Rows from block 8, named by matrix and row number. Rows with one number belong to one channel. Each number is 128 + 24 x the weight over its row's rms, rounded and kept within 0 to 255. All counts start at 0.
# convs0: first 3x3 conv (model.blocks.8.convs.0.weight, 96x96x3x3), inputs 80-89, a 3x3 kernel for each
# convs1: second 3x3 conv (model.blocks.8.convs.1.weight, 96x96x3x3, transposed), outputs 80-89, a 3x3 kernel for each
convs0.24 [131 104  97 137 113 133 128 139 116 119 144 134 123 144 100 144 148 143 119 110 145 129  92 171 123 162 146 138 103  82 149 131 126 157 129 101 155 156 159 144 128 153 134 125 103 131 139 137 109  92 120 119 113 173 132 101  97 126 155 122 136  95 144 104 155 126 120 116 147 102 127 134 120 129 116 125 114 142 141 104 121 127 148 122 137 113 101 151 147 141]
convs0.25 [127 153 114 137 167 105 156 112  84 164 160 119 148  95 112 129 125  98 110 113 139 136  98  92 131  92 120  75 181 176  49 160 198 130 161 141 180 100 104 166 111 131 147 104 111 130 141 162 111 129 142 124 126 150 123 152 144 118 140 133 101 146 133 109 144 156 117  84 106 100 117 143 172 153 140 177 136 169 122 109 137 112 117 149 136 172 140 123  99 136]
convs0.26 [109  80  87 121 115 118 106 103  69  99 142  95 145 111 110 131 127 128 122 107 129  99 130 111 121 103 152 121 106  74  87 113 108 123 137  74 145 167 110 144 114 131 151 138  95 140 112 140 102 149 142 103 124 132 132 143 126 112 154 125 116 117 140 101 145 139 128 177 147 129  85 139  86 123 132 105 124 157 129 117 127 108 119 143 126 134 140 148 140 124]
convs0.27 [ 86 133 136 117 168 142 153 135 101 157 108 129 122 118 124 147 142 126 108 122 129 158  93 139 144 116 148 174 135 167 140 119 151 153 143 152 123 141 120 146 148 155 131 106 148  98 100 142 140 104 106 138 146 120 136 122 112 141 217 120 102 139  94 143 144 154 134 141  72 118 127 137 158 173 156 140  87 166 116 167 106 129 118 130 135 146  71 153 145 120]
convs0.28 [104 127 136 158 191 163 119 189 140 116 142 123 138  91 132  82 147 156 133 119 130 110 138 131 135 108 122  72  78  57 105 138  88  76 107  95 105 126 148 128 146 156 125 125 132 127 114 125 133 145 123 111 126 142 129 144 128 115 124 140 127 153 115 143 126 177 142 141 136 140 123 170 122 109 124  97  72 112 142 113 111 122 117 127  97 154 134 129 139 136]
convs0.29 [121 175 128  46 109 140 177 106 108 141 170 111 121 164 140 148 162 129 129 108 171 137 109 147 125 136 155 208 123 143  85 120 172 121 104 117 115 111 112 110 131 123 119 125 115 113 111 131 174 145 126 104  97 139 112 124 121 126 127 122 151 114 107 131 110 155 136 128  90 159 149 129 154 152 155 163 151 154 156 127 107 130 124 126 137 102 158 136 136 126]
convs0.30 [141 184 154 139 153 140 154 119 100 128 120 126 137 167  96  91  23 109 123 141 118 163 109 149 145 165 123 136 138 106 117 130 148 145 150 179 111 101 131 113 123  97 117 105 107 142 122 122 150 102 141 144 140 133 132 134 127 141 150 137 125 112  98  95 118 128 111 163 161 125 121  94 116 108 127 140 186 107  92 125 138 129 141 121 126 121 112  91 145 118]
convs0.31 [150 147 177 129  81  62 118  86 161 165 150 150 131 118 140 100 106 116 147 141 104 145 106 125 116 107 151 135 129 137 135 107  65 122 129 122  93 146 140 111 111 128 148 153 102 120  97 130 103 102 132 103 129 151 120 101 119 133 126 156 120 155 134 130  93  99 155 138  85 154 163 135 157 170 146 175 138 148 121 166 150 106 136 137 146 143  93 140 123 124]
convs0.32 [135 163 140 169 111  28 122 103  87 104  90 117  82  81 127  96  94 167 120 158 139 130 110 154 120 122 131 118 148 169 222 132 100  81  57  75 137 141 115 143 149 130 110 129 124 131 150 167 123 125 137 139 170 134 141 136 151  91 141 133 131 100 117  75  79 100 100 118 123  93 101  95  91 121 152 142 143 140 118 129 122 120 127 106 114 131 118 116 165 140]
convs0.33 [130 105 129  86 107 115  82 118 156 126 146  94 118  97 129  93 120 132 121 169 122  99 116 141 111  97  87 165 119  94 122 141  70 175 145 120 110 127 180 118 167 139 128 119 150 147 138 138 140 131 112 116 122 116 118 137 119 119 134 103 108 119 101 123 102 109 114  97 105 121 101 163 159 125 126 127 102 150  93 125 140 179 149 116 143 136 145 142 134 138]
convs0.34 [ 97 114  92 117 106  76 134 115 107 110  92 110 132 122 115 141 132 128 105 120 139 125 148 129 121 180 144 140 118 153 111 102 189 217 151 153 131 135 101  94  89 131 149 150 141 125 137 137 150 131 129 125 125 127 138 120 123 122  99 127 142 129  92 111 138 135 119 123 111  78 133  85 154 126 147 141 113 123 130 152 112 120 134 146 136 105 118 178 158 117]
convs0.35 [ 90 109 175 109  68 156 118 104 104 125 129  93 129 112 107 132 168 131 146 132  95 127 139 130 100  86 130 127 127 165 101 117 112 162 119 131 105 129 133  91 101  85 100 116  92 123 123 130 138 159 101 122 127 126 103 139 116 154 139 122 143 102 114 107 118 129 112 141 115 116 114 114  73 171 137 123 132 117 143 127 122 116 114 125 117 116 123 138 158 156]
convs0.36 [136 148 159 130 161 151 120 152 146 124 152 125 130 124 165 178 116 116 151 114 117 127 133 126 124 159 177 121  95 127 142 103 110 169 156 118 102  88 122 104 101  94  95 169 150 144 125 112 150 137 121 162 139 143 114 130 123 114 108 121 139 130 138 106 128 125 102 116 125 100  86  96 130 113 137 127 138 142 128 141 154 115 125 120 138 126 128 111 151 127]
convs0.37 [122 148 131 101 122 109 135 137 143 119 114 105 140 183  79 127 155 154 120 106 148 152 194  97 142 144 119 184 168  95 129  86  82  99 115  95 192 158 150 144 124 119 107 126 105 107 126 100 166  73 116 114 103 138 126 107 141 140 150  49 120 132 145 148 120 105  98 122 128 152 149 172 153 109 126 148 195  94 135 104 125 120  97 140 103 155 143 112 101 117]
convs0.38 [ 86  96 151  80 123 200  84 142 155  98 108 118 100 105 131  97  99  99 132 124 139 111  93 115 129 106 128  88 100 142  79  98 143  41 113 125 139 179 113  87  85  75  78 126 125 125 138 125 135 120 128 124 130  94 127 130 152 118 127 138 137 153 145 117 102  59 117 119  85 117 139 151 131 130 109 124 131 137 115 126 169 134 140 143 107 133 113 123 133 136]
convs0.39 [113 104 110  89 137 102 149 126 135  94 117 117 145 175 120 117 177 127 140 154 121  99 133 120 120 144 136  68 130 110  48 119 157  61 141 100  96  81 147 110 138 144 122 106 122 145  95 129 116 144 132 113 108 140 140 101 117 132 107 129 112  94 134 126 101 136 114  89 113  87 103 114 164 107 110 130 123 135 155 125  86  89 104 155 106 124 137 132 136 117]
convs0.40 [137 155 131 147 137 131 179 171  92  84 134 138 126 104 119 137  77 139 127 133 127 142 143 126 125 105 140  92 125 124  94 131 152 148 123 122 100 131 101 116 152 144 123 161 139 112 135 130 104 155 117 137 120 129 144 116 129  93 159 134 149 123 132 115 102 134 107  85 125 111 122 135 151 176 164 136  65 128 135 136 143 109 147 116 115 174 143 145 144 132]
convs0.41 [167 175 185 139 146 177  76 121 126 165 128 120 155 111 146 141 110 113 135 159 130 120 124 132 106 109 121 143 149 146 116 142 119 115 141 129 142 105 163 141 146 122 126 110 109 156 124 116 142 111 145 120 106 146 120 117 132 110 113 108 126 155 164 102 114  80 102 116 104  88 106 119 140 141  94 129 116 104 133 105 132 135 104 141 128 116 133 135 154 120]
convs0.42 [146 125 117 143 119 127 105 133 117 157 144 143 153  98 131 113 123 138 130 134 105 101 146 141 123  91 112 153  96 144 129 108 111 130 134 124 115 142 127 124 146 160 129 102 117 167 140 122 135 109 118 105 130 117 128 110 115 130  99  82 118 135 131 114 127 149  99 114 181 104 159 140 104 128 153 147 123 141 142 176 142 138 121 137 105 166 107 130 142 139]
convs0.43 [162 178 111 109  80 124 182 144 179 133 116 117 123 122 152  96 108 126 144 119 132 123 122 142 154 148 125 148 170 163 166  97 118 169  94  87  70 114 118 159 139  94 148 136 133 140 131 105 119 106 113 129  76 115 125 143 110 140  94 133 129 125 139 105 117 131 106 178 120 114 133 109 135 174 145 180 154 139 175 156 154 159 154 141 124 176 142 121 104 126]
convs0.44 [114  91 120 136 121  94 148 158 101 102 104  83 120 141  88 125 144  98 124 128 127 126 139 138 132 143 144 141  94 127 150  81  92 165 108 124  55  86  91  96 125 107  92 106  88 117 119  97 128 137 101 118 145 136 143 131 145 123 135 134 133 144 132 140 143 181 125 150 187 124 148 177 147 153 162 113 127 115 156 143 157 124 123 133 143 142 134 133 121 137]
convs0.45 [127  75 156 103 106  89 109 157 123  97 133 140 118 127 140 130 152 141 146 171 107 166 172 165 158 137 124 141 118 127 129 128 100 115 116 122  73  93 171 101 132 160 118 150 126 108 139  85 131 120 146 108 172 113 123 152 136 138 127 126 137 128  94 109 154 147 130  89  82 115  98 100 150 150 157 131 135 103 142 126 104 102 105 124 112 121 122 140 108 153]
convs0.46 [127 146 145 132 132 141 141 100 114 165 133 135 124 161 123 129  74 104 135 153 117 117 151 107 123 130 133 146 115 122 145 148 138 158 158 109 138 140 156  98 158 131 136 128 146 102 124 130 113 147 142 125  88 151 121 132 122 163 131 118 119  83  94 120 104 142 108 152 146 162 111  96 117 145 118 133 178 125 159 137 118 118 102 134 100 156 127 152 112 115]
convs0.47 [103 158 149 120 152 114 107 109 110 112 115 110 128 125 116 139 126 121 131 152 118 119  91 139 103  82 116 104  88 158 121 157 205 160 128 158 114 165 141 125 164 152 140 136 136 124 120 133 132 138 136 100 105 131 128 125 114 120 147 153 142 114 115 146 126 125 155 125  98 150 145 148 130 143 152  98 142 156 132 114 128 131 121 116 124 101 141 121 141 111]
convs0.48 [126 119 120 129 174 156 124 150 128 144 168 137 173 153 123 210 158 123 134 110 128 141 138 150 131 154 152  72  86  86  99  99 106 112 125 115 107 135 112 132 101 137 118 122 168 129 100 109 107 108 105 119 140 102 108 149 123 109 133 142 126 142 131 123 101 110 121  77 121 104 141 150 118 135 149 141 141 132 120 132 130 179 163 159 139 123 129 129 106 101]
convs0.49 [117 112 117 157 196 141 150 117 173 142 147 139  93 159 148 160 148 105 125  93 125 137 100 112 144 171 141 117 166 137 169 145 102  84 158 130 121 174 153 154 114 153 119 124 122 132 122 144 124 115 161 143 103 121 147 151 116 135 207 114 138 150 111  97 120 124 164 148 119 136 144 131  95 109 106 141 157 101 132  91 131 130 125 126 120 141 141 123  97 136]
convs0.50 [152 122  98 130 145 110 154 164 138  93 160 147 134 140 118 156 124 108 115 131  99 131  83 128  99  99 115 160  94 105 149 118 178 127 124 141 106  99 141 139  96 122 139 145 135 142 179 139 121  74  95  98  63  97 134 140 142 116  67  96 129 129 138 114 116 141 141 163 124 119  86 156 133 109 115 146 116 123 120 104 132 139 139 141 109 147 122 124 121 157]
convs0.51 [103  98 109 152 104 153 193 143 164 109 133 103  93 149  89  75  49  88 123 144 123  93 136 126 107 113 121  86  98 167  85  89 166  93 122 127 110 131 152  90 109 155  91 120 138 123 139 162 131 105 138 130 126 126 120 122 131 126 143 106 122 124 152 100 101  85 120 122  56 153 130 106 121 109 139 139 178 129 145 138 154 148 119 147 156 119 146 141 110 119]
convs0.52 [121 120 121 121 128 168 111 156 169 146 144 140 105  89 109 133  84 139 136 126 142 151 170 141 128 133 143 127 115 155 131 107 110 100 133 153 117 130 119  59 162 171 108 145 164 122  85 119 129 112 109 130 116 166 130 138 131  91 194 126 118 145 144 150 173 155 138  87 158 115  85 154 142 162 152 134 161 127 153 152 144 115 106 146 135 154 101 142 136 160]
convs0.53 [147 121 121 174 156 107 161 145 127 163 130 152 144 147 105 161 154 123 133 152 137 127 149 123  77 122 125  71  91 137 160 172 225 157 146 143 152 145 125 120 142 111 105 150 112 141 116 109 146  94  86 112 150 107 114 138 103 134 134 127 130 144 162 103 105 115 128 116 110 134 156 150 122  79 118 132 131 136 117 152 121 113 160 143 144 129 134 158 152 134]
convs0.54 [ 90 113 164  72 106 129 125 141 146 136 142 140  79 133 185  84  87 128 151 134 108 109 115 104 114 120 103 109 100 121 130 141 128 102 146 119  79 144 168 165 159 153 147 162 161 130 152 112 120  83 110 116 122  83 131 137  99 125 116 137 130 118 126 125 117 152 120 156 151 136 128 146  85  84 101 123 125 135 109 126 127 123 140 115 127 123 118 142 136 149]
convs0.55 [161 179 145 162 104  73 145 122  93 112  93 168 128 103 156 154 181 117 132 126 123 124 116 124 139 121 149 108 104 160 130 145 141 120  92 122 136 157 116 106 153 131  85 132 108 103  98 130 134 119 126 153 138 107 121 131 135 126 127 116 148 127 143 130 126 148 128 134 167 138 114 144 116 139  96 132  86 103 116  73 101 122 130  91 162 108  94 114 118 142]
convs0.56 [169  59 154 129 101 126 139  99 153 149 119 131 139 129 125 108 142 107 118 184 117 111 167 155 106 185 124 155  69 144  89 126 141 135 127 131  77  78 163 125 103 120  95 162 114  99 138 116 135 121 135 109 144 121 112  91 145 141 106 126 144 114 134 135  94 132 120 109 129 107 136 112  95  55 139 152 105 115 138 158  98 115 183 145 115 140 117 119  87 128]
convs0.57 [115 189 119 123  98 143 135  95 105 146 130 137 146 185 134 149 148 162 125 130 131  96 124 139 129 108 121 152 132 109 117 141 139 147 133 135 121 102 117  91  76 116 155 113 121 116 124 130 137 149 119 121  95 157 123 142 142 138 123 110 119 119 111 104 112 145 108 137 112 111 166 154 114 147 170 102 164 142 128 133 119 114 115 108 128  99 132 139 171 142]
convs0.58 [ 87 142 143 106 147 171 110 102 115 106 111 135  83  91 138  85  77 118 137 135 129 144 109  86 135 105 106 141 145 133 116 106 195 120 120 166 147 118 131 127 117 143 130 137 130 120 114 162 108 122 165 126 133 123 109 148 137 133 141 151 131 120 172 146 128 160 118 127 146 113 132 139 188 129  81 150  89 101 172 133  93 129 148 158 142 168 114 126 148 142]
convs0.59 [124 137 148 104 138 126 158 105 148 129 142 153 108 173 128 141 130 143 133 124 141 159 126 144 116 164 112 157 139 117 157 104 160 137 130 135 125 138 107 105 183  94 126 172 140 111  77 118 124 123 125 134 127 144 117 139  93 102 137  63 126 131 131 138 157 136 140 145 131 137 148 120 134 123 143 127 146 180 116 129 157 148 118 103 144 111 169 136 102 160]
convs0.60 [ 83 135 156  44 115 101 124 144 121 133 158 170 134 158 149 173 159 154 120 116 135 154 172 132 153 106 106  64  87  66 156 168 104 116 110  65 145 146 121 111 141 130 116 142 143 129 130 147 103 132 145  99 142 136 150 128 143 117 148 134 136 139 129 117 121 131 139 116 103 140 106 124 152 133 112 150 117 104 118 118  82 137 126 124 105 116 125 138 141 128]
convs0.61 [146 119 141 144 126 106 161 117 134  91  94 138 104 148 155 173 151 159 140 134 119 117 114 135 136 120 128 111 120 108 138 169 170  79 135 148 108 111 109 114 123  98 111 152 139 148 109 152 131 135 140 153 161 147 160 119 140 133 121 180 122 128 154 124 134  87 131 152  78 123 119 104 135 136 131  96 103 159 107 136 135 119 110 115 127 116 108 155 150 125]
convs1.24 [113 115 115 117 131 135 135 132 119 132 167 119 128  85 148 124 138 122 110 137 150  97 146 160 109 191 130 124 117 136 124 115 143 125 159 135 120  93 116 103  81 124 124 117  42 128 143 117 145 123  94 163 193 111 145 149 156 193 155 145 125  89 145 107 101 132 122 149 118 101  88 176 158 126 135 154 123  59 124 146 113 149 159 128 135 113 109 145 156 164]
convs1.25 [163 127  88 141 105 101 128 107 111 159 170 114 161 133 121 146 127  94 103 146 123 125  88 110 153 164 133 132 115 129 133 103 192 121  94 161 163 156 131 142 157 100 122 154  74 119 120 134 135 170 166 132 177 147 158 109 130 127 181 115 131 138  90 150 135 138 114 141 141 135 125 156 115 123 138 141 143 139 155 120 141 147 124 143 134 178 144 124 150 121]
convs1.26 [ 86 121 107 115 118 114 122 146 111 115 149 115 156 110 126 117 108 185 108 147 167 166 187 143  87 112 130 108 106 109 127 116 136 127 136  95 140 138 131 167 119 125 143 133 124 100 115 138 131 135 117 153 117 126 109 145 115 155  98 103 119  93 194 104 152 104 121 111 164  99 146 177 137 145 141 167 146 107 148 162 156 121 122 108 148  88 152 110 147 140]
convs1.27 [130 129 124 105 134 138 124 134 158 114 100 112 151  94  95 109 135 118 127 152 155 111 142 114 156 148 197 130 110 113 103 148 118 116 132  96  86  95 132 117 107 127  99 148 102 129 164  92 152 144 118 139 150 113 142 151 135 109  79 112 136 117 141 139 150 152  85 178 192  97 131 147 144 119 123 130 123  74 147 136 146 122 127 109 118 100 112 131 152 140]
convs1.28 [123  99 126 128  76 126 111 129 129  80 194 146 123  97 128  84 119 116 163 141 145 131 133  99 118  95 136 135 128 147 156 135 147 171 169 150 142 129 131 135 167 116 124 146 109 121 139 154 128 161  99 131 149  89 132 104  97  79 155 120 108 150  96 135 122 128 124 113 113 127 124  75 142 133 122 138 162 120 141 104  97 107 140 114 120 119 130 133 133 117]
convs1.29 [153 124 121  86 114 121 131 115 132 123 114 164  93 135 138 112 111 120 115 162 114 129 130 125 121 174 132 129 122 119  71 111 154 155 123  95 144 103  78  89 120 141 153 152 110 132 118 140  91 126 150 154 133 127 105 145 163  71 135 142 123 129 113 165 101 132 185 123  86 118 138 124  89 124 149  48 126 140 122 156 147  91 112 120 104 130 117 167 140 141]
convs1.30 [139 117 115 117 137 124 115 108 107 167  96 141 124 117 125 122 132 131 135 156 135  91 128 111 131 120 125 121 141 106 129 110 156 116 141 125 124 122 103 144 120 167 144 124 175 127 144 113 133 174 125 144 120 130 119 140 113 173 164 128 136 113 136 132 123 145 137  90 135 111 122 183 127 141 129 149  78  94 145 122 125 145 104 141 183 166 151 143 109 114]
convs1.31 [156 150 140 170 153 133 125 138 181  98 146 135 118 151 107 115 111  94 106 148  93 149 150 117 101 133 107 152 134 142 144 163 111 101 142 166 138 112  87 130 105 116 136 103 135 127 132 121 118 177  72 135 155 147 121 111 162 151 162 158 145 121 117 118  75  80 135 139 103 169 133  87  86 117  98 109 136 119 121 103 132 155 111 106 183 109 107 126 100 196]
convs1.32 [166 162 169 200 170 125 154 108 109 103 142 130 104 151 175 136 133 110 120 108  92 180 161  73 162  99 127 175 155 146 192 118  96 125 107 130 106 126 127 120  93  93 133 139 100 106 137 135 142 133  92 148 154 148 123 130 118 159 121  91 167 102 144 138 121 112 116 127 154 136 194 121  94 115 118 138 138 127 143 152 136 124 153 126 133 118 143 136 149 144]
convs1.33 [124 150 149 143 139 136 136 144 119 109 144 131 166 110 197 126 122 147 114 120 151 163 109 149  98  86  94 106 105  96 146 116 148 166 144 144 153 120 111 135 129 205 135 103 125 144 106  86 131 122 144 163 130 182 122 113 145 141 108 168 155  93 142 100 146 132 141 156 134 165 166 198 133 152 134 113 129 139 115 138 134 147 104 141 131 126 167 155 101  71]
convs1.34 [151 161  94 155 151 112 143 106 139 140 110 114 160 110 123 125 170 175 101 103 102 100 148 108 109 154 175 144 143 131 136 141 166 129 117 180 107 169 147 135 132 113 159 135 103 107 108 129 127 125 116 164  99  93 116  76 123 142 125 157 139 116 141  98  88 130 150 123 133 106 146 113 123 113  95 136 131 128 139 126 155 126 160 111 136 129 104 151 104 119]
convs1.35 [177 181 154 147 150 149 109 160 139 125  72  86 123 152 113 136 172 126 115 147 140 149 159 161 111  96 113 175 138 131 157 146 162 135 118 135 117 170 139 161 150 102 156 127 174 122 104 151 119 136 150 171  99 133 151 119 138 107  80  94 109 148 129 101 103 133 140 102 121 152 115 125 119  92 150 112 116 124 113 138 111  96 131 128 119 135 133 144 156 149]
convs1.36 [126 107 150 101 105 109  99 132 150 135 174 131  69  83 112  98  85 135  92 151 156  99 139 173 107 139  78 125 112  78 139 151 100 161 146 117 148 117 155 137 144 118 110 147 136 106 133 102 121 166 137 153 176 100 134 153 113  70 122 103 110 109 108 134 123 102 156 142 113 130 134 144 157 140 136 136 134 140 114 119 150 124 130 125 134 110 110 115 124 141]
convs1.37 [138 128 143  98 150 132 123 120 133 117 109 132 168 125 100 131 168 140  97  69  97 110 115 106 136 169 142 134 121 168 165 115 138 119 143 111 124 133 112 136  87  91 150 123  50 122 114  82 106 133 129 127 142  90 134 120 113 188 103 162 108  98 142 107  93 124 129 151 137 122 157 145 116 157 116 131 106 150 129 120 140 170 144 152 163 103 144 112 147 146]
convs1.38 [106 125 159  67 102 135  86 150 166 146 134 161 119 112 141 126 145 156 147 150  62 134 150 109 106 109 163  80 126 158 115 157 207 113 151 166 122 120 117 179 146 145 135 105  84 130 104 146 127 112 128 121 126 159 159 154 140 149 128 176 135 116 179 124 120 128 161 138 152 156 167 112 133 122 106 149 107 101 148 119  98 125 135 133 112 144 124 123 107 124]
convs1.39 [145 115 132 149 163 133 112 128 128 177 120 145 197 138 151 138 122 171 149 120 136 146 126 135 155 116 155 133 113 121 107 122 130 109 134 125 128 137 147 138 114  88 125 156 132 121  93 141 130 190 106 130 138 142 149 135 119 157 128 146 157 129 121 112 163 146 110 134 128 114 148  98 147 122 114 138 122 127 106  97 117 123  90 143 143 156 101 120 176 129]
convs1.40 [150 127 130 134 137 103 129 119 142 159 127 141 172 218 143 129 128 110 112 114 137 141  97 105 134 105 134 142 153 105 116 110 147 124 141 132 141 121 140 109 110 118 152  95 112 141 192 128 113 142 139 131 162 144  94 159 132 120 128 153 121  91 115 126 113 114 112 129 148 166 148 151 119 118  88  96 112 119 142 169 152 122  64 107 133  87 100 170 139 125]
convs1.41 [199 157 149 139 132 115 139 134  96 143 136 103 120  97 114 121 141 161 106 104 130 185 101 125 140 166 118 172 158 130 189 162 129 137 130 118  83 119 116 115 122 102 112 107 113 132 140 149 115 141 139 115 141 160 170 148 150 160 126 142 136 150 145  91 120 141  91 169 120  87 161 190  87 115 119 122 102 150 108  78 125 125 130 113 135 139 160 107 122 128]
convs1.42 [127 115 127 121 124  99 128 118 103 132 118 128 110 103 127 130  93  65 139 118 113 104  99 125 132 124 140 135 115 127 150 117 137 131 106 140 129 125 122 115 142 126 133 106 117 132 151 106 119  90 110 154 139 145 177  98 113 119 159 127  95 114 126 139 155 149 130  89 143 113  73 128 148 144 149 170 127 111 147 165 129  94 117 135 142 130 100 119 149 148]
convs1.43 [141 144 123 134 110 137 152 129 145  95 114 128 131 143 135 123 128 130 110 137 150  93 151 117 169 184 119 162 140 148 150 146 148 161 156 133 139 131 113 127 151 130 127 104 158 141 164 123 154 107 122  57 124  63 136  80 122  84  87 133 141 145 109 159 117 158 121 142 120 172 150  83 133 127 140  95 173 116  94 110 113 157 164 150 151 132  67 137 122  83]
convs1.44 [132 134 151 103 117 125 123 108 118 161 142 130 162 158 136 156 137 131 105 120 141  96 129 145 104 110 151 132 124 162 109  79 147 119  96 151 139 119 120 160 155 132 155 184 163 118 122 110 143 111 108 123  94 102 140  96  99 106  75  97  88 110 153 119 147 162 125 129 147 142 124 155 155 133  90 169 139 104 143 144 116 112  85 118 138 136 115 167 184 168]
convs1.45 [126 103 104 113  98  82 145 130 149 168 148 104 149 161 172 112 126 116 121 134 151 101 111 122 158 132 151 130 122 100 125 120  78 124 147 158 121 146  80 102  97 149 115  82 163 156 135 115 123 133 139 145  99 185  81 111 153 137  69 135 160 123  67 143 158 130 161 148 108 111  99 190 111 116 150  85 130 141 167 120 131 130 134  99 153 118 138 145 137 112]
convs1.46 [139 139 132 137 143 131 130 143 129 125  90 111 129 209 103 129  69 137 119 147  95 133 134 112 127 123 120 140 120 127 134 112 111 128 142 120 122 127 145 106 141  97 110 155 184 125 105 111 140 125 103 144 117 106 129 166 128 123 156 117 142  86  87 127 100 114 106 174 157 125 144  92 143 105 154  87 147 141 126 121 111  74 122 118 154 178 162 112 111 161]
convs1.47 [151 128 138 162 112 137 102 110 122 152 149 120 146 164 207 161 143 144 145 172 135 145 166 127 122 127 141 113 129 114  97  95 137 108 140 137 147 133 133 105 116 153  95 100 135 123 116 112 134 113  93 140 127 149 101 137 133 122 178 123 126  98 147  95 138 125 132 154 127 102 122 156 119 128 149 143 174 146 113 149 134 134 114 153 117 149 139 137 170 142]
convs1.48 [117 129 172 149 140 136 213 195 134 133 127 127 149 125 141 173 158 157 119 162 141 156 175 146 194 146 132 136 134 125 160 141  89 138 105  67 179 141 120 150 103 103 138  89 171 115 113 119 115 130 126 135 138 141 109  77 159 116 135 161 184 129 125 149 128 142 149 130 139 157 142 119  82 150 143 111 117 136  91 141 135 174 152  92 152 135 103 120 106  64]
convs1.49 [138 153 154 104 133 125 134 144 156 138 111 122 128 178 130 112 128 132  92 105 117 120  97 129 119 118 105 142 145 128 136 138 144 135 152 139 115 118  93 111 105  90 125 139 124 162 136 155 113 167 109 142  95 117 126 142 170 132  96 137 116  89 170 129 137 112 135  73 119 159 117 142 100 124 135  96  84  69 100  77  87 125 115 119 164 249 128 151 186 152]
convs1.50 [123  97 107 134 138 134 154 137 105  95 131  89 128 144 132 124  79 162 106 183 153 154  86 133 157 136 151 126 124 135 127 104  86 129 120 137 139 123 120 107 163 123 133 127 157 102  75 171 115 107  79 124 136 134 132 119 122 106 114  59 120 157  92 133 133 130 114 164 143 119  96 106 146 154 114 117 150  96 116 130 118 132 145 111 120  93 101 146 165 164]
convs1.51 [103  82  70  99 150 123 131 176 154 175 178 145 169 116 156 114 108 129 135 120 158 124 106 135 141 107 124 126 153 125 124 137 138 110 166 124 149 149 189 124 159 179 115 113 171 105 116  94 133 126 122 136 142  98 160 146 139 149 110 136 122  95 142 162 123 115 146 135  95 112 106  95 132 124 136 118 124 148 122 119  96 137 161 157  99 158 134 109 106  98]
convs1.52 [121 122 152 110 126 130 139 152 132  87 155 131 106  80 121 123 120  99 137 160 192 126 151 188 105  82 114 119 128 126 155 135 132 121 136 137 139 114 123 104 114 184 120  87 187 138  75 111 149 116 136 131  55 149 147 142  81 148 138 126 122 119 131 171 151 121 131  94 130 113 114 110 119 100 152 141 125 155 139  92 132 114 126 146  95 160 145 146  87 123]
convs1.53 [145 106  95 138 107  85 127 126 151 132 130 115 132 160 123 163 143 115 144 113 100 165 141 129 139  78 120 131 105 121  86  66 106 114 155 139 122  96 150 140 167 130 167 116 120 129 162 148 109 125 120 125 117  95 136 116 128 124 139 123  78 154 128 101 137 131 145 144 131 185 206 132 144 158 158 130 134 152 115 120 112 115 159 140  98 140 129 127 117 104]
convs1.54 [119 132 146 157 167 172 114 148 161 138 134 125 125 111 124 145 127  90 156 127 154 151 119 158 123  92 151 137 106 161  95  95 119 145 171 161 102 117  72 122 124 101 128 137 145  72 131 127 123  94 139 126 127 145  84 154 173 126 114 167  98 117 124 123 122 100 142 126 127 137 131 112 107 115 128 139 139 100 127 110 122 124  98  56 112 112  95 139 177 115]
convs1.55 [130 108 115 151 126 117 119  88 102 110 111 132  97 137 141 115 120 132 158  90 110 157 126 157 155 134 125 108 142 129 119 121 124 100 127  74 142 139 167 155 125 148 146 125 108 141 158 136 141 123 131 117 101  85 144 118 118 109 103 162 125 151 157 132 131 143 108 171 129 136 136 164 105 101 148 113 107 175 119 148 147  98 125 155 116 125 145 132 125  60]
convs1.56 [145  90 138 133 116 130 153 108 107 118 129 154 133 126 129 120 117 102 125 195  91  81 169  98  95 209  94 120 112 167 113 119 136 128 117 129 161  87 128 139 122 122 137 147 144 130 126 115 114 104  96 115  99 155  98 107 113 114 129  96 146 136 104 122 130 152 140 158 143 110 182 122 107 175 123 101 118 122 140  59 127 134 175 153 101 126 156  96  55 122]
convs1.57 [118 156 163 131 139 152 174 146 143 107  88  98 114 117 126 142 121 137 102 116 143 122 117 145  99 115 153 120 104 137 117 122 135 141 143 151 126 138 133 167 174 132 149  89  97 104 144 168 116 158 119 124 103 185 138 101 116 139 125  90 156 145 172 110 104 156 140  83 106 164 115 197 122 113 125 159 109 126 143 154 113 107 121 128 146 152 134 118 108 165]
convs1.58 [160 143 104 117 127 119 113 113 129 114 183 138 135  74 119  99 141 105 144 127 124 152 130  88 114 106 108 125 146 156  84 167 162 125 134 130 103 113 143  87 118 120 114 131 102 143  89 115  89 140 143  92 120 129 161 146 135 154  90 158 113 140 133  94 146 120 136 106 134 132 125  88 110 139 137  85 114 117  98 119 135 142 153 110 101 114 157  93 111 106]
convs1.59 [ 97 120 123  90 119 119 105 147 129 127 106 130 106 147  99 133  99 120 147 105 136 145 120 104 114 101 166 119 128 135 122 119 168 102 136 127 134 112 138 126 140  79 158 160 112 123 135 130 119 111 167 151 144 111 163 112 123 122 148 134 126 121 106 120 154 105 135  49 118 129 117 140 128 136 123 183 163  65 141 128 162 121 111 130 107 146  68 157 128 157]
convs1.60 [119 137 150 122 144 129 125  88  88  96  71 132 150  93 113 163 132  86 135 112  99  94  96  90  86 134 134 131 166 156 115 118 148 134 137 102 103 125 105 114 123 168 109 123 104 128 147 165 121 135 174 180 141 143 133 104 181 152  86  72 157 137 135 120 152 128 109 138 152 126 115 118 108  70 104 140 107 141 170 154 131  97 125 105 119 155 172 126 159 142]
convs1.61 [124 113 142 133 122 125 145 153 108  94  89 104 132 127 114 128 113 113 123 121 114 103 172 120 117  79 159 140 133 160 133 100 149 141 148 164 109 111 132 139 175 140 138 149 138 131 156 151 166 143 110 126 146  98 158 142 111 157 133 133 122 112 122 151 150 135 131 107 147 168 150 116  74 119 104 126 145  75 108 144 145 111  86 106 128 135  84 160 144 128]